A small image denoising model, trained from scratch: trained on fractals drawn by 1,000 iterated function systems, in grey.
Rows from block 3 of a small image denoising model, named by matrix and row number. Rows with one number belong to one channel. Each number is 50 + 12 x the weight over its row's rms, rounded and kept within 0 to 99. All counts start at 0.
After each channel's rows are labels from the 100 images, of 14848, where the channel reaches its highest value: "top examples" is what is common among them; "peak at" is the part of the image that holds the peak. Only what is clearly more common there than usual is listed. The data: fractals drawn by 1,000 iterated function systems, in grey. In brackets: how many of the 100, against the usual share in percent.
# convs0: first 3x3 conv (model.enc.1.1.convs.0.weight, 96x96x3x3, each kernel summed), inputs 48-95
# convs1: second 3x3 conv (model.enc.1.1.convs.1.weight, 96x96x3x3, transposed, each kernel summed), outputs 48-95

convs0.55:56 57 34 43 34 38 58 55 32 48 43 41 64 30 44 49 43 61 51 51 58 54 57 37 42 32 31 54 43 54 52 51 74 38 57 52 79 24 55 66 42 49 51 44 47 47 27 51
convs1.55:20 52 51 43 62 37 57 50 35 52 39 76 46 60 44 66 57 33 49 42 55 61 73 45 43 70 21 40 35 32 50 46 42 38 49 63 50 44 44 39 53 63 65 67 52 61 54 48
top examples: two maps (59 vs 25.7); sparse (59 vs 26.3)
peak at: top right (39 vs 12.3); middle right (26 vs 10.5)

convs0.42:37 46 27 49 51 54 40 10 51 42 51 51 54 52 60 46 37 52 78 45 40 30 41 43 47 59 51 42 55 45 59 51 52 67 49 48 29 55 69 50 64 43 35 24 65 48 43 51
convs1.42:56 48 56 55 48 54 41 71 61 45 47 35 50 45 47 47 71 58 15 71 49 65 47 29 51 42 52 50 69 27 36 56 56 49 40 48 57 57 51 52 55 44 82 84 33 50 55 43
top examples: dark on light (71 vs 30.8)
peak at: bottom right (56 vs 12.3)

convs0.58:45 37 58 46 48 51 53 45 39 47 42 61 62 48 57 48 45 51 43 45 40 44 40 42 26 39 40 55 60 43 54 52 41 37 50 41 31 69 51 43 39 48 48 47 60 38 04 71
convs1.58:45 46 27 40 60 43 53 37 65 52 36 57 47 45 57 43 54 22 65 55 63 49 42 44 55 53 44 30 46 31 38 33 59 51 47 39 44 60 44 56 36 55 47 43 44 72 42 39
top examples: dark on light (98 vs 30.8)
peak at: bottom left (69 vs 12.3)

convs0.94:55 83 35 59 47 54 60 32 48 56 45 52 48 48 62 40 45 47 62 45 50 38 64 46 40 40 39 40 56 41 42 41 46 65 44 47 54 51 45 33 37 50 50 48 44 41 69 69
convs1.94:60 59 62 44 47 30 66 45 73 36 47 38 55 41 36 39 61 61 44 38 52 50 64 29 57 47 55 48 55 66 51 40 37 51 47 45 44 52 68 69 46 38 48 36 54 72 40 63
top examples: two maps (61 vs 25.7); sparse (59 vs 26.3)
peak at: bottom centre (27 vs 10.5)

convs0.64:59 37 47 21 48 59 49 52 63 62 46 53 62 53 61 44 36 17 44 55 40 51 50 25 42 39 49 26 32 35 51 44 72 31 28 40 31 51 40 57 53 43 50 56 46 52 47 54
convs1.64:35 51 48 52 50 58 61 47 63 46 61 52 52 45 43 49 25 67 61 41 39 51 62 31 65 70 31 55 45 88 50 53 30 50 57 19 44 54 44 16 42 20 39 50 53 45 49 50
top examples: sparse (56 vs 26.3)
peak at: top right (35 vs 12.3)

convs0.85:55 31 56 44 50 41 45 48 58 36 48 67 46 49 50 45 40 55 58 40 50 46 51 46 50 74 60 53 36 41 41 42 57 27 58 53 49 62 48 55 42 52 37 27 32 43 48 32
convs1.85:63 57 56 54 28 54 26 57 44 49 67 29 66 40 47 47 60 52 66 60 37 61 68 71 49 40 40 45 67 52 67 63 46 48 52 48 40 48 40 45 59 36 54 79 46 47 61 23
top examples: dark on light (72 vs 30.8)
peak at: bottom left (42 vs 12.3)

convs0.56:44 40 58 50 54 36 78 57 45 56 45 48 39 42 41 54 46 66 54 50 40 46 51 49 38 52 52 51 54 48 60 54 53 60 38 42 36 37 47 48 37 48 36 46 14 37 32 56
convs1.56:69 65 48 55 54 60 48 49 62 50 52 48 51 57 34 50 68 54 43 65 45 58 65 58 61 45 37 48 50 48 32 68 40 43 64 52 51 51 25 47 65 50 60 59 65 35 65 41
top examples: dark on light (82 vs 30.8); sparse (65 vs 26.3); two maps (53 vs 25.7)
peak at: top right (39 vs 12.3)

convs0.36:40 45 59 51 42 24 52 53 49 59 38 50 61 28 59 41 44 56 61 45 48 61 35 54 45 42 35 35 11 43 59 51 66 45 26 29 75 45 41 62 51 53 48 47 52 49 13 55
convs1.36:49 42 52 57 56 55 61 44 27 50 81 39 47 35 54 18 28 31 37 51 52 45 65 38 24 49 79 51 74 51 44 51 29 53 57 63 23 58 57 69 53 53 50 62 42 64 73 54
top examples: two maps (62 vs 25.7); sparse (61 vs 26.3)
peak at: top right (32 vs 12.3)

convs0.45:26 51 64 46 43 26 53 54 33 53 38 36 58 33 68 45 39 54 55 25 44 59 35 46 38 27 58 38 43 23 43 56 64 33 38 58 76 50 61 38 56 36 51 48 50 50 40 48
convs1.45:38 54 40 69 54 35 75 54 34 44 58 58 52 45 43 47 42 79 50 46 49 52 54 49 51 69 20 53 49 96 57 48 45 48 55 46 49 49 52 32 55 08 39 49 50 41 42 46
top examples: two maps (53 vs 25.7)
peak at: bottom right (33 vs 12.3)

convs0.40:41 50 34 43 44 39 61 31 39 39 50 53 60 44 61 43 45 42 69 28 57 71 47 50 37 53 36 37 53 47 45 46 40 79 60 44 50 71 48 58 64 36 54 58 50 56 45 44
convs1.40:45 49 44 51 35 71 42 48 68 49 59 50 41 60 37 33 47 50 39 47 69 47 63 42 64 59 68 65 52 52 51 56 39 60 37 65 56 46 47 59 62 57 42 63 48 38 57 52
top examples: dark on light (60 vs 30.8); two maps (55 vs 25.7); sparse (54 vs 26.3)
peak at: bottom left (60 vs 12.3)

convs0.44:54 32 64 45 47 32 36 50 51 49 47 42 63 40 55 37 45 55 64 46 51 59 50 36 35 28 50 51 31 42 61 45 67 25 42 39 71 24 49 48 59 46 50 56 50 42 41 46
convs1.44:46 47 51 53 47 59 52 47 70 48 67 42 57 45 47 50 40 45 46 41 40 54 84 71 50 32 36 49 71 58 47 53 26 24 61 72 38 41 50 64 58 52 34 49 48 51 55 39
top examples: two maps (67 vs 25.7); sparse (63 vs 26.3)
peak at: top left (37 vs 12.3); bottom left (30 vs 12.3)